A small image classifier, trained from scratch: moe expert_choice, held-out accuracy 90%.
Rows from block 4 of a small image classifier, named by matrix and row number. Rows with one number within an expert belong to one neuron, the router's apart. Each number is 128 + 32 x the weight over its row's rms, rounded and kept within 0 to 255. All counts start at 0. After the name is the row's rms in percent of the matrix's.
After each expert's rows are labels from the 100 images, of 14976, where the router gives the expert most weight on average: "strongest on" is what is common among them. Only what is clearly more common there than usual is listed. The data: views of escape-time and Newton fractals.
# router: router (model.blocks.4.mlp.router.weight, 16x128, trained with AdamW), inputs 0-127
# up: expert up (model.blocks.4.mlp.up, 16x64x128), inputs 0-127
# down: expert down (model.blocks.4.mlp.down, 16x128x64, transposed), outputs 0-127

# expert 3
router.3 093 [147 154 151 107  65 197 194  89 112 148  51 122 108 135 127  68  73 155 186  95 156 142 160 124 140 129 166  96 188 136 139 133 101 147 157 101 164 119 174 154  61 138 113 174 171 146 124 139 205 140 196 139 144 146 144  98 139 102  97 194 135  84 112  84  94 143 123 172 144 137 113  74 101 152 125 103  99 137 190 129 143  82 126 170 123 159 176 125 149 193 105 152 106  93 112 138  99 102 125 142 102 142 119 115 114 132 145 160 142 139 109 163  56 115 117 107 108  97 130 149 131 126 128 162 109 118 102  72]
up.0 098 [128 103 207 182 128  98 128 116 145 186 109 146 209 162 172 113 221 150 128 128 116 128 143 178 128 128 109 128 171 128 128 128 128  83  93 222  75 128 128 203  52 128 128 128 128 128 128 126 128 126 157  97 169 115 171  92 128  91 177 176 128 128 128 185 128 128 128 128 122 171 128  82 129 128 128 106  87 128 128 128 128 153 128  92  46 128 128 128 128 128 128 184 148  85  88  64 128  82 128 190 128 116 128 131 128 128 171 128 131 128 154  43 147 128 128 151 159 128 128 117 128 114 118 189  95 106 128 128]
down.0 096 [128 101  81 128  51  35 128  58  74 137  94 128 128 157 237 128 147 128 128 128 128 128 128 182 124 128 191 128 128 128 128  91 128 128 121 128 128 125 128 160 128 128 128 128  80 128 135   4 168  58 169  99 194 128 128 128 168 128 114 128 128 128 128 152 128 128  91  46 118 128 110 128 128 105 128 128 128 128 110 128 177 128 128 128 135 128 148 128 128 128 128 183 128 176 150 172 193 128 122 128  91 141 181 128  64 180 164 128 128  79 128 128 128  85 128 128  55 124 129 128 114  93 128  99 128 128 135 128]
strongest on: Julia set

# expert 2
router.2 099 [ 85  83 132 176  89 108 137  96 193 139 127 140 128  90 177 167 126 124 110  94 133 143  59 191 232 154 168 134 114 120 110 172 106 126 147  95 121 143 140 173 140 139 157 170 132 124 139 105 152  74 106 160 137 193 118 114 103 133 168 134 136 112 141 137 196 209 148 134 120 179 128 151  91 126 132 135 114 153 112 144 131 173 157  98 111 115 151 159 155  88 166 134 125  88 166 137  74 148 153  93  68 161 121 172 104 109 145 172 121 133  92 153 152 163 177 178 154 125 126  85 107 194  95 103 165 153 119 110]
up.0 100 [125  79 135 128 128 128  72 128 128 120 165  74 128 128 128 231 128 128 128 128  98  74 112 128 128 128 188 146 128 128 128 117 128 170 128 128 128 128 177  80 206 161 128 128 118 220 109 120  91 141 128 134 128 128  25 128 128 128 128 128 109 204 113 128 128 120 128 151 167  84 128  96 160 167  42 128 128 132 128 128 107 128 128 162  88 113 128 138 166  94 104 128 128 128 128  52 128 128 128 203 128 128 128  78 128 128 141 128  61 217 128 128 169  71 137 128 128 211 128 122 128 128 128 127 128 150 128 152]
down.0 117 [128 128 128 128 128 100 128 117 217  31 128 198 128 124 128 128 119 128 128 128 204  54 115 146 128 114 128  81  64 128  86 128 128 124 128 128  66 128 140 128 128  83 128 128 121 207 112 139 128 153 128 107 128 164 128 128 135  98 172 103 128 128 128 128 156  51 128 149 138 217 128 128 137  98 133 162 118 128 128 131 128 128 128 118 120 128 132 128  91 128 128 135 128 134 128 128 217  86 106  95 194  61 160 113  78  74  26 128 128 124 159 128  96 128 128 213 128 163 154 128 127 128 107 128 145 128 128  89]
strongest on: Newton basins of three roots; pastel

# expert 0
router.0 103 [102 136 167  88 151 125 151 110 119  69 115 137 176 148 118 123 141 101 118 134 120 120 151 154  58  80 138 114  70 168 102 140 161 135 101 139 143 131 142 195 148 127 135 163 117 129  68  71 112 129 126 136 183 181 135 179 150 146 107 140 136 163 119 165 118 155 214  95 121 122 104 103 135 132 145 153  97 144 120 184 139  80  97  80 140 183  47 146  83 129 103 126 105 231 111 112 108 110 120 133  99 137 141 123  99  81 231 188 137 146 129  84 128 155 164 138 130 172 121 138 108 114 100 136 133 140  94 131]
up.0 085 [ 46 128 128 123 111 102  87 191  93 122 128 128 128 128 128 128  99  95 146  57  84  86 131 160 144 128 128 128 128 128 128  49 128 128 128 128 128 128 148  93 128 128 126 128 128 128 128 122 128 128 152  96  76 128  69 124  94 128 128 104 128 128 128 162  79 123 143 128 128 103 128 159 110 128  52 113 128 215 145 124 153 183 126 119 128  92 193 116 128 128 110 128 132 128 128 165 163 128 128 128  16 190  93  74 128 128  78 118  83  93 128 128 128  49 128 128 186 128 128 128  33 194 105  59 128 123 142 128]
down.0 105 [133  61 128 217  75 128 136 131 128 128 128 128 128 128 128  39 128 128 128 140 150 145 100 128 128 128 101  80  67 128 128 173 128 128 128 134  52 128  83 128 128 109 140 120  86 209 128 128 167 128 151 128 128 128 153 128 128  97 198 128  80 128  92 128 128 128  28 114  83  38 103 128  69 128 157 128 128 170 128 128 122  86 128 128 128 128 128 128  86 128  59  53 114 121 128 160 128 128 128 189 145 124 128 191  77 188 128 171 128 143 128 109 128 128 128 182 102 121 128 202 146 128 116 128 128 128 134 128]
strongest on: burning ship

# expert 14
router.14 100 [ 84 109  64  74 151 107 119 111 178  84 148  97 120 114  96  93 141 113 110  80 172 106 159 102 180  91 188 151 114 122 125  87 179 138 129 103 132 121 177 125  78 208 181 135 102 109 148 148  68 164 139 172 109  96 146 120 137 120 128 140 173  93 119 160  70 133 130 153  82 112 122 102 129 102 128 193 138 168 101 191 145 120 132 170  61 101 148 161 162 195 126 176 109 106 172 158  98  70 148 136  97 128 155 114 193 141 108 107 169 150 161 117 148 133 143  75 160  84 139 151 126 131 123 131 145 131 124 145]
up.0 105 [105  61  80 128 128 133 149 162  72 109 172 118 128 119 128 128 128 123 154 182 128 147 175 182 113  72 128 128  75  72 128 128 128 128  68  63 184 153 128 128 115 128 128 128 128 128 128 128 128  60 161 128 128 194 128 115 128 167 128 128 128 128  82 180 128 145 128 179 128 128 179 143 128 147 128  99  78 128 152 197 160 160 128  65 166  96 128 128 232 153 128 128 119  88 150 128 162  60 153  48 124 140 128 128 128 128 128 195  84 108 133 128 202 128  96 128 181 128 137 128 128 118  69 128 128 128 120 128]
down.0 098 [128  62 128 236 128 143 128  50 168 128 214 131 114 130 214 170 128 136 128 141 128 128 107 205 128 128 120 128 106 128 111 166 128 144  76 119 128 128 128 128 128 128 162 128 128 181 155  70 131 128 138 128 128 128 128 143 128 210 128 113 137 146 148 130 154 128 128  13 128 169 128 139 128 128 128 135 128 155 128 102  66 162 122 128 119 128 128 193 128 128 144 128 128  99 217 128 128 128 151 173 128 241 128 128 109 128 128 150 125 128 128 147  77 162 155  95 128 128 128 128 128 108 103 128 128 136  93 177]
strongest on: cubic Julia set; quartic Julia set; exponential Julia set

# expert 7
router.7 107 [ 74  73  95 165 124 154 129 159  80 109  63 134 109 122 113  77 165 128 136 132 122  97 128 110  89 140  98  88  97 122 146 108 124 159 144 165 115 106 168  72 121 131 140 100 157 118  50  75 121 128 166 101 116 115  93 141 211 115 140  99 126 135 123 159 157 127 137 125 104 139 123  85 102 158 126 111 150 101  52  91  83 153 115 174 163 179  79 188 138 165 152  73 186  92 134 131 115 127 152 167 151  67 142 156 142 118 136 126  83 130 133 152  78 104 159 128  55 110  90 183 112  73 121 125 157 132  70 127]
up.0 112 [146 128 128 128 128 105  40 211 128 165 128 101 200 154 128  84 129 194 128 128  68 128 112 128 178 150 175 123 128 128 128 102  52 128  62 212 128  83 128 128 179 128 118 128 128 161 111 128 128 124  93 103 180 148 128  90 204  98 181 128 128 149  70 128 128 128  89 125  95 128 128 128 110 169 128 157 128 128 128 189 128 176 128 128  91 128  81 107 128 128 128 125 128 128 128 128 131 128 112  58  94 128 135  84 135 126 128 128 172  82 128 128  57  60 128 128 110 112 128  84  89  45 128 128 144 128 128 126]
down.0 111 [128 166 113 177 122  99  84 128 128 170 128 110 128 128 105 211 128 128 146 118 128 182 151 195 128 128 146 148 104 167 128 128 176  94 128 128 129 128 217 128  95   0 128 197  88 128 128 173 117 128 128  22 128 143 168 128  88 128 135 128  56  77 128 128 128  95 111  94 185  74 128 128 128 162 128 128 128 134 128 100 187 167 128 128 186 128 128 142 128 128 128 112 128  97 187  89 128 153 167 128 128  88 105 128 160 128 121 128 110  98 128 128 128 179 121 128 128  74 128 183 128 166 128 113 128 128 128 127]
strongest on: sine Julia set; dark

# expert 8
router.8 107 [211 202 166 145 108 179 152  96 150 158 141 134 169 111  94  83 122 112 148  81 173 130 181 176 130 122  91 197 174 121  72 125 154 110 109 116 146 135  95 104 165 127  92 140 105  96 158 137 147 154 167 103 109 106 151  92 113 115 146 142 144 125 155  70 113  91 131  43 172 124 131 145 124 108 111  18 133  97 140  81 181 157 114 100  98 120 114  93 130 133 100 123 123 120  98 136 117 101 115 166 126 110 212 140 160 123 150 146 171 113  94 104 123 169 135 123 119 128  90 113 105 184 134  95 105 157 144  79]
up.0 086 [128 128 137 128 128 128  68  69 112 128 128 128 128 110  72 128 128 128 153 128 128 110 113 185  29 213 121 128 143 165 122 128 119 128 128 120 144 128 183 128 128 199 128  85 163 128 128 138 108 167  90 171 105 128 128 164   0  67 114  87 128 151 128 103  87 106  76 128 128 146 125 128  57 128 128 105 114 128 128 128 201 172 126 134 128 128  98 128 128 128 198 128 128 128  84 156 128 128 159 128 135  44  85 128 128 128 128 128 177 128 156 128  92 201  96 128 185 128 128 150 110 128 173 126 154 128 118 134]
down.0 096 [128 128 128 118 128 124 128 124  70 221 128 151 128 128 216 150 152 128 116 128 128 128 128 128 128  90 128 218 186 117 125 115 156 128 128 119 122 128  59 170 128 138 128 128 128 128 147 128 128 128 128 182 101 128 128 104 211  89 133 112 128 128 101 133 128 128 210 128 106  54 128 128 128  74 143 128 128 128 237  98 108 128  93 128 128  75 128 128 223 147 128 128 153 212 135  91  78 128 128 128 118 128 126 106 128  76 128 128 173 128 148  59 128 142 121 128  75 128 128 146 157 128 141 128  86 128 153 187]
strongest on: tricorn

# expert 5
router.5 106 [167 152 147 142 112  30 195 112  86 142 183 118  59  98 190  80  82 125  91 190  92  72 149 112 110 109 112  71 157 138 131 156 147 113  88  96 167 102 120 177 100 150 111 104 133 124 110 134 160  83 130 130 160 168  99 143  92  72 139 113 170 169 123 147 167 122  86 152  92 148  92 109 116 140 149 114 156 141  92 151 155 148 160 154 131 114 174 114 149 160 162 120 115  87 105 115 127 128 123  87 104  51  90 142 104 139 104 118 136 194 120 106  86 149 131  98 134 102 105 157 161 119 130 108 198 122  70 129]
up.0 103 [101 128 128 128 128 128 128  46 121 128 229  85 128 155 128 123  90 116 136 132 128 210 128 110 128 128  83 179 128  83 128 128 128 119 108  79 128 215 128  94 192 185  22 128 128 186 131 128 128 142 128  99 143 175 128 128 140 128 131 181 128  88 128 128  74 128 140 174 128 128 128 128 128 104 143 120 128 199  93 128 128 128 148 128 128 128 108 128 128 178 206 128 128 128 203 123 128 143 128 128 128 128 129 128  12 128 128 128 128 128 128 128 159 128 178 128 121 128 128 128 153 128 104  38 128 130 128 128]
down.0 093 [128 128 128 110 157 128  21 107 106 149 128  85 158  85 128 213 182  79  70 178 128 128 128 110 128 128 172 128 185 128 164 128 128 141 107 176 111 179  43 128 128 128  82 128 128 132 128 128 174 135 128 128 141 201 128 176  40 106 161 128 192 166 128 128 128 128 128 115 128 128 128 128 109 128  67  71 128  97 128  93  79 128  82 148  80 128 128 128 128 128 128 127 128 206 128 128 128  40 128 160 128 128 128  78  79 128  82 128 163 128  79 128  63 128 135 157 128 128 128 128 115 128 128 128 128 128 128 128]
strongest on: Newton basins of five roots; dark

# expert 12
router.12 092 [ 93 150 172  89 117 149 184 146 101 123  89 144  80 132 119 143 138 196  74 120 119 169 162 134 149 119 135  95 102 177 116 120 104 137 139  78 144 119 141 101 136  67 130  90 114  61 158 172 139  59  94 100 111  98  90 167 146 139  77 104 114  81 141 112 110 165  48 149 150 130 166 177  98  93 170 117  82 102 111 147 124 116 131  90 109  68 112  73 112  97 129 104 138 124 161 120 159 138  87  91 134  97 101  96 153 196  90 135  70  87 109 137  84 174  90 138 160 170 138 110 165 124 111 100  92 167  95 124]
up.0 113 [128 140 128 128 179 181 128 128 128 128 125 100 128 128 128  98 128 128 128 138 128 149 141 107 164  46  47 165 152 147 164 136 128 177  86 185 128 128 155 141  39 128 141 103 165 128 128  98 128 139 177 187 123 128 128 152 112 128 141  76 128 128 128 128 108 128 128 128 128 128 128 128 116 128 158  40 128  66 128 128 128 173 163 128 128 128 128 134 128 128 112 128 158 139  50 150 128 118 224 121 128 128 170 116 128 174 211 137 128 128 178 128 128 128 115 165 223 128 128 183 160  51 176 100 128 158 128 188]
down.0 096 [128 171 155  98 180 174 128 128  41 128 184 128 145 128  19 128  77 128  71 219 128 128 128 128 135 170 155 148 103 128 128 188  86  97 128 117 128 128 128 128 128 128 142 128 161 128 128  77 128 128  63 215  89 193 128  89 101 128 128 128 196 128  54  40 180 128 169 128 177 128 155 128 146 128 128 128  94 128 128 128 125 128 121 128 128 128  66 128 128 156 148 175 128 128 128 128 129 102 148 158 162 128 174 105 128 121 128 128 136  56 128 128 128 106 128 128 128 128 140  87 128  82 128 128 128 128 128 175]
strongest on: pastel; Newton basins of five roots

# expert 15
router.15 092 [142 143 152 129 164  72 181 109  67 141 118 105 167  52 147 141  84 158 171  90 137 124 115 144 173 143 140 174 161  98 159 125  85 116  82 117 124 142 162  88 120  84  91  96  71 113 134 114  88  95 127 140 161 163 135  98 115  51 167 141 163 124 181 124 107 133  84 155 134 138 126 182  95  80 176 180  72 116 171 128 161  90 127 114 107  83 166  56 144 124 116 152  98  51 165 145 160 120 105 105 163 158 175 124 132 165 135 128 160 105 104  61 136 122 116 159 112 120 156  90 114 146 169 139 151 127 153 121]
up.0 092 [116  97 128 128 126 128  96 128 128 117 139 154 128  87 188 123  76 118 128 128 112 128 128 156 114 128 128 128 134 133 128 141 105 128 128 193 143 128  81 223 144 128  94 128  87 128 136 128 163  71 111  41 128 128 131  88 128 128 223 128 146 128 128 128 125 128 128  60 128 128 193 172 128 128 167 128 128 213 156 225  99 114 103 128 128 128 128  57  91 134 138 128 128 128 128 128 128 128  93 128 214 105 128 128 128 201 128  79 124 134 214 128  77  90  98 128  88 129  82 143 128  66 101 128 128 128 128 120]
down.0 112 [128 128 128  92 128 128  68 219  93 114 111 106 128 146 128 143 186 128 128 128  88  91  96 128 128 128 214 128 154 114 145 128 147 168 128 170 128  92 151 128  91 157 128 128 128 125 135 172 128 161 182 173 133 144 128 140 128 128 128 121 123 128  92 128 128 128 106 177 116 113 119 165 155 156 128 128 128  70 128 128 185 128  71 255  85 182 128  97 146 128 116 162 128 152 170  61 128 106 120 205 128 128  75 156 128 107 128 128 138 128 128 128 200 128  85 101  93 119 128 104 128 156 128 174 182  94 122  58]
strongest on: tricorn

# expert 10
router.10 089 [ 58 101 151 211 143  57  96  94 168 165 164  97 148 133 148 143 139 147 149 100 114 186 117  95 118 179 139 156 127  61 208 115 135 111 128 129 153  99 135 152 168 141 138 129 169 185 186  96  66 180  94  81 170 133 110 137 100  93 119 103 121 185 136 133 174 132 122 112 108  74 134 128 172 121  57 197 132 165 145 156 112 129 151 149 108 118 127 158 163 125 130 164 120 149 151 154 112  73 125  82 139 153  91 128 150  94 113 143 167 132  88 144 123 149 115 145 129 123 105 152 168 146  86 124 131 109 183  83]
up.0 096 [128 128 128 128 167 128  82 120 114 128 118 128 109  90 144  84  80 128 128 128 179 128 128 128 128 134  47 128  28 128 144 128 150 128 128 128 128 165 128 128 128 158 120 128  84 128 114 128 131  56 128 102 128 128 128  86 116 128 203 128 152  69 128 128 128 128 163 128 128 128 128 128 208 128 128 154 128 128 128  89  84 128 129 209 159  93  52 128 128 128 182 166 128 128 105 128 128  94 128 128  79 128 181 141 203 136 128 128  34 128  90 128 128 211 170 128 156  84 128  98 128 118 148 128 128 128 170 231]
down.0 099 [128 128 128 129 128 128 198 128 128 140 128 182 157 128 140 128 128 128  83  74 128 166 127  98 114 128 128 128  75 169 162 165 128 128  64 128 147  88 129 128 128 128 128 128 128 128 212 128 128 133  88 128 128 162 128 128 118 128 128 128 128 115 128 144 128 128 128 128 128 128 128 128 128  74 128 133 128 128  90 128  73 157 223 128 128 128 153  67 128 116  86 128 128 114 128 128 128 128 128 189  69 255 139  78  61 215 128 128 128 128 133 158 128 128 102 133 128 128 128 181 104 109 128 130 229 153 128 240]
strongest on: Newton basins of three roots; pastel; sine Julia set

# expert 6
router.6 110 [159 113  78 182 116 189 131 171 135 174 181  90  95  95 156 111 137 141 163 106 153 129 156 158 106 101 163 162 122 125 124 108  76 112 111 168 104 188 121 151 157 164 128 106  91 114 129 153 116 161 134  60  90 110 110 160 160 194 151 110  81 131 132 135  71 160 175 119 137 111 145 154 186 130  91 151 119 143 183 120 123  78  86 166 135 106 172 104 123 159 134 148 175 144 102 120 211 135 160 145 126 124 156 142 194 120  97 128  91 141 144 159 108  95 125 138  67 131 112 156 170  53 147 148  83  66 161 129]
up.0 097 [128  51 119 128 128 128 128 170 128 128 114 128  90 157 128 128 146 128 129 128 106  85 178 128 116 217 128 128 150 128  42 123 128 128 128 128 160 128 234 128 138 128 126 128 128 128 128 128  78 128 128   2 128 206  75 134 207 160 203 128 126 114 122  47 128 128 161 128 128 128 144 128 128 130 128 149  93 104 128  53 187 128  73 128 128 128 128 128 153 161 128  52  88 128  94 128 139 128 128 128 123 114 128  86 128 104 142 128  76 173 128 160 128 163 128 128 182 128 159 109 128 128 128 128 128 128 128 128]
down.0 102 [128 128 128 147  94 128 189 110 233 128 128 128 128 128 123 128 128 128 118  73 117 128 128 110 117 128 169 176 128 128 128 128 128 128 150 117 128  65 128 128 128 142 128 128 128  90 128 128 128 180 128 128 128  70 158  80 123 105 128 128 128 128 102 128 128 184 128 148 106 183 128 128 200 128 128  74 167 118 102  93 162 195 128 128 128 128 126  87 161 116 210  90 128 148 128 176 128 128 128 128 128 128 128 128 133 198 128 128  54 136  50 128 144  59 128 158 190  78 128 116 128 128 128 198 128  46  67 216]
strongest on: tricorn; close-up

# expert 9
router.9 097 [113 141  70  49 147 110 152 153 100  98 130  65 107 157 138 103  87 155 128 168 138  85 173  91 144 113 129 136  85 161 133 130 101 130 105  96  98 167  88 118 152 127 106 136  96  73 157  99 133 153 160 187 106 107 105 132  97  97 144 125 139  96  99 158 154 110 141 176 107 117 115 122 165 120 112 106 144 179 152 130 171 102  66 181 111  93 190  75  79 142 163 158 107 133  82 127 131 140 106  85 219 137  68 134 131 132  37  91 142 140  89 154 111 113 146  88 113 139 108 121 131 196 150 160 144 144  81 141]
up.0 110 [123 241 128 128 128 201 128 109 128 128 128 147 128 128 128 147 115 128 141 128 128 155  64  66 128 128 128 121 128 174 128 197 117 128 151 128 128 128 197 128  35 175 130 128 128 158 129 128  62 141 128 128 140 128 110 130 128  96 128 128 128  23 128 211 100 113  85 128 128 128 128 128 143 128  98 128 147 160 128  64  99  17 128  99  94 128 128 145 128  88 128 128 128 128 128 128 128 128 120  70 128 128 192 128 128 128 128  88  92 128 112 196 168 128 128 108 122 106 155 128 128 128  95 219 128 108 128 117]
down.0 120 [106 222 128 128 128 128 128 128  74 128 159 128 110 128 146 116 230 128 109 181 128 105 128 197  50 143 128 128  96  91 128 128 102  97  89 128  54 255 128 121 221 134 124 130 139  98 128 128 128 106 132 164 151 126  65 128 128 137 143  93 128 128 128  33 128 128 157 128 128 103 128 175  79 128 128 128 150 128 128 128  98 156 193 128 128 153 128 124 128 162 108 128 128 128 133 128 147 128 128  82  94 128 128 181 128 128 128 186  92 128 128 146 128 117 137 158 128  59 117 116 128 128 106 128  86 128 125 128]
strongest on: sine Julia set

# expert 13
router.13 078 [114 128 100 124 125 104 121 127 177 108  88 184 109 141 174 113 115 130 172 118  76 148 110 111 128 152 148 107 146 166 111 131 154 136 118  59 115  37 162 171 154  66 134 177 153 117 163 137 113  83 139 138 170 143 100 125  63 100 120  70  46  89 110 145 103  73 119 106  77 164 169 195  95 140 160 113 161  80 182 181 101 145 171 111 116 143 129 100 117 153 136 150  62 142  98 134 145 125 143 143 105 109 176 116 148 121 105 154 119 112  80 151  82  82  79 133 126 139 154  76  85 114  91 155 111 142 144 119]
up.0 109 [128 128 134 148  57 128 194  85 199 118 128 160 128 128 128 128 108 128 128 128 193 128 143  94 181 108 128 128 144 128 128 128 128 128 136 128 173 128 128 118  82 128 128 182 128  26 128 148 189 128 128 128 128 172 100 137 128  92 128 128 137 175 135 128 103 128 128  66 135 128 128 128  98 128 128 112 128  93 105 128 114 128 128 105 152  64 123 128 145 210 128 107 192 113 255 117 128  53 128 128 128 128 128 185 202 128 107 128 129 172 116  92 128 128 128 128 101 128 193 146 128 176 130 128 101 128 175 128]
down.0 096 [128 128 190 128 128 128 128 128 170  88  96 128 135 128 166 201 128 128 128 106 128 128 178 128 128 128 128 128 128 122  91 177 128 163 138  80 128 111 114  55 128 128 141  78 128 196 128 111 128 128 128 128 128  60 128 155 128 177 199 128 113 128 128  60 159 128 128 164  87  51 146 128 199 128 128 128 128 120 189  95 124 169  67  69 128  90 128  65 159  89 128 152  97  42 158 128 155 128 128 128  60 128 128 144 117 211  89 106 128 128 128 128 118 150 128 177 160 128  39 154 128 139 128 142 140 128 123 128]
strongest on: grey; Julia set

# expert 11
router.11 111 [174 140 183 138 102 153  60 120 167 180 160 144 166 190 100 143 162 100 139 175 139 170  78  88  86 102  72  96 167 161 107  88 112 126 136 210 120  93 142 109 206  96  99 123 112 153 125 166 102 126 112 141  86 101 134 157 134 115 124 106 168 175 121  83 159 129 170 123 137  77  94 118 119 158 139 121 132  99 119 108 123 162 123  95 118 113 206 112 107  93 115 111 155 131 139 103 138 147 119 172 144 154 162 150  96 129  86 107 144  99 124 154 143 161 105 132 105 210  62 103 136  85 153 137 137  80 195 109]
up.0 087 [128 176 107  99 128  99 175 128 110  76 128 170 128 119 145 128 128 156 136  89 128 102 148 128 128 197 121 163 128 128 128  71 128 128 128 128  87 128 151 104 103 128 128 147 128  65 188  95 128 128 128 128 128 128  75 124 128 122  77 127  60  83 177  79  41 128 164 128 128  70 128 174 128  80 128 168 116 128 143  92 128 136 176  85 117 128  94  66 198 223 128 120 128 128 128 128 128 150 129 128 173 192 194 165 128 165 128 181 128 128 128 107 212 128  71 126 115 128 128 164 124 128 128 128 128 128 128  55]
down.0 091 [133 152 167 128 128  99 138 172 192 128  86 128 128 103 160 255 128 105 136 128 186 134 128 128 124 128 128 128 128 128 199 147 100 194 128  70 128 128 128 128 128 128 128 128 125 128  55 219 128 148 100 128 128  12  79 128 163 130 121 128 192 128 128 128 187 128  55 127 128 128  95 128 128  84 128 128 128 128 128 128 122 149 128 128 128 128 128  77 128 124 128 117 128 128 128 131 128 128  60 120 128 113  86 128 128  58 128 128 128 143  85 175 111 128 128 128 191 128 128 128 128 128 128 128 209 128 159 128]
strongest on: tricorn; Newton basins of five roots

# expert 1
router.1 108 [123 109 131 150 163  99 108  75 119 143 167 150  92 166 151 153 134 130  84 137 121 112 143 103 176 167 152 105  96 126  76 155 148 103 119 120  97 121  72 110  55 154 136 135 148 115  73 139 156 125 111 112 123 115 109 115 187 189 154 115  33  76 155 111 116  86  78  90 172 134  58 157 152  83 105 154 161 128 148  96  78 142 171  78 140 164 138 139 127  75 112  87 153 195  98 109 128 128  65 115 117  96 149 140 105 173 125 120 138  98 150 163 134 160 123 115 108  95 199 167 124 127 152  97 109 179  84  92]
up.0 107 [128 128 106 128 133 142 128 102  57 112 144 128 128 161  98 168 128  89 128 128 220  60 128  91 162 179  59 172 121 128 128 136 156  59 128 113 128  85 125 144 128 136 151 128 128 128 149 128 111 128 128 128 128 193 128 153 128 143 105 128 144  89 128 128 147 128 128 103 148 128 210 118 128  64 128 128 128 134 128 128  78 128  53 142  72 128 144  62 226 205 168 162 128 128 128 128 128  86  79 125  62 128 168  49 151 128 128 128 128 128 128  92 173 114 121 128 128 114 170 128 128 152 128 128 200 105 166 104]
down.0 105 [167 128 128 158 128 120 128 128 128 149 105  69 128 150 128  84  83 149 130 128 128 120 128  61 151 128 128 153  52 128 128  98 198 128 166 122 107 110 128 164 148 113 128 128 128 128 128 128 208 128  85 128 128  96 128 128  60 128 128  98 159  90 137 170 128 139  53 104 183 128 128 128 114 128 185 133  82 103 172  55 131 128 170  89 128 128 121 128  23 192 128 143 202  90 128 128  75  41 145  68 148 128 128 128 107 128 128 175 128 128 128 128 111 157  83  83 128 148 128  65 128 160 128 128  80 128 128 128]
strongest on: cubic Julia set; pastel; Julia set

# expert 4
router.4 102 [160 171 169 122 162 119  41 137  96 164 113 107  62 120 126 112 170  94 140 145  88 142 111  78 168 124 100 124 123 172 157 108 119 115 131  38 101  63 136 111 135 123 138 118  97 112 154 154 105 103 153  99  87 129 115 129  89  93 152 146  69  67 162 176  92  82 121 189 142 119 196 141  81 106 102 145  78 107  99  99 146 142  91  95 130 156 121 145 160  94 113 126 135 139 114 134  99 102 120 168 170 121 171 115 127  93 131 100 132 223 134 126 146 135 169 120 204  78 139 128 144 100 121 142 156 115 181 138]
up.0 113 [128 128  86  83 136  48 128 114 128 188 128 128 153 128 166 128 178  50 214 128 128 128 128 183 128 166 128 128 139 111  74 128 128 128 155 125 128 128 128  87 114 149 104 128 128 128  97 128 185 128 156 128 128 127 128 128 128 218   5 128 128 128 128 128  53 128 135 128 128 132 128 137 194 128 128 128 134 156 128 128 128 128  96 128 182 133 175  59 128 128 128 253 128 128 128 128 128 140 145 194 128 137 128 128 128  55 128 128 128 115 136 128 128 128 128 128 168 116  83 128 128 128 128 128 178  56 128 128]
down.0 101 [214 128  89 134 144 138 128 200 128 128 128 128 128 122 143  59 146 128 128 128 128 128 128 125 177 128 128 128  82 128 158 139 198 128 247 128 128 129 128 128 102 113 167 128 128  36 142 167  93 128  96 128  31  54 128  84 150 128 128  79 128 128 128 128 140 128 128 119 128 128 111 100 135  91 134 128 128 128 164  99 128 132 162 128 128 128 128 196 128 128 128  34 136 124 139 128 188 215 166  71  97 170  82 128  76 186 133 128 128 128 128 128 128 128 128 107 128 128  89 128 128 128 135 150 128 128 128 184]
strongest on: Mandelbrot set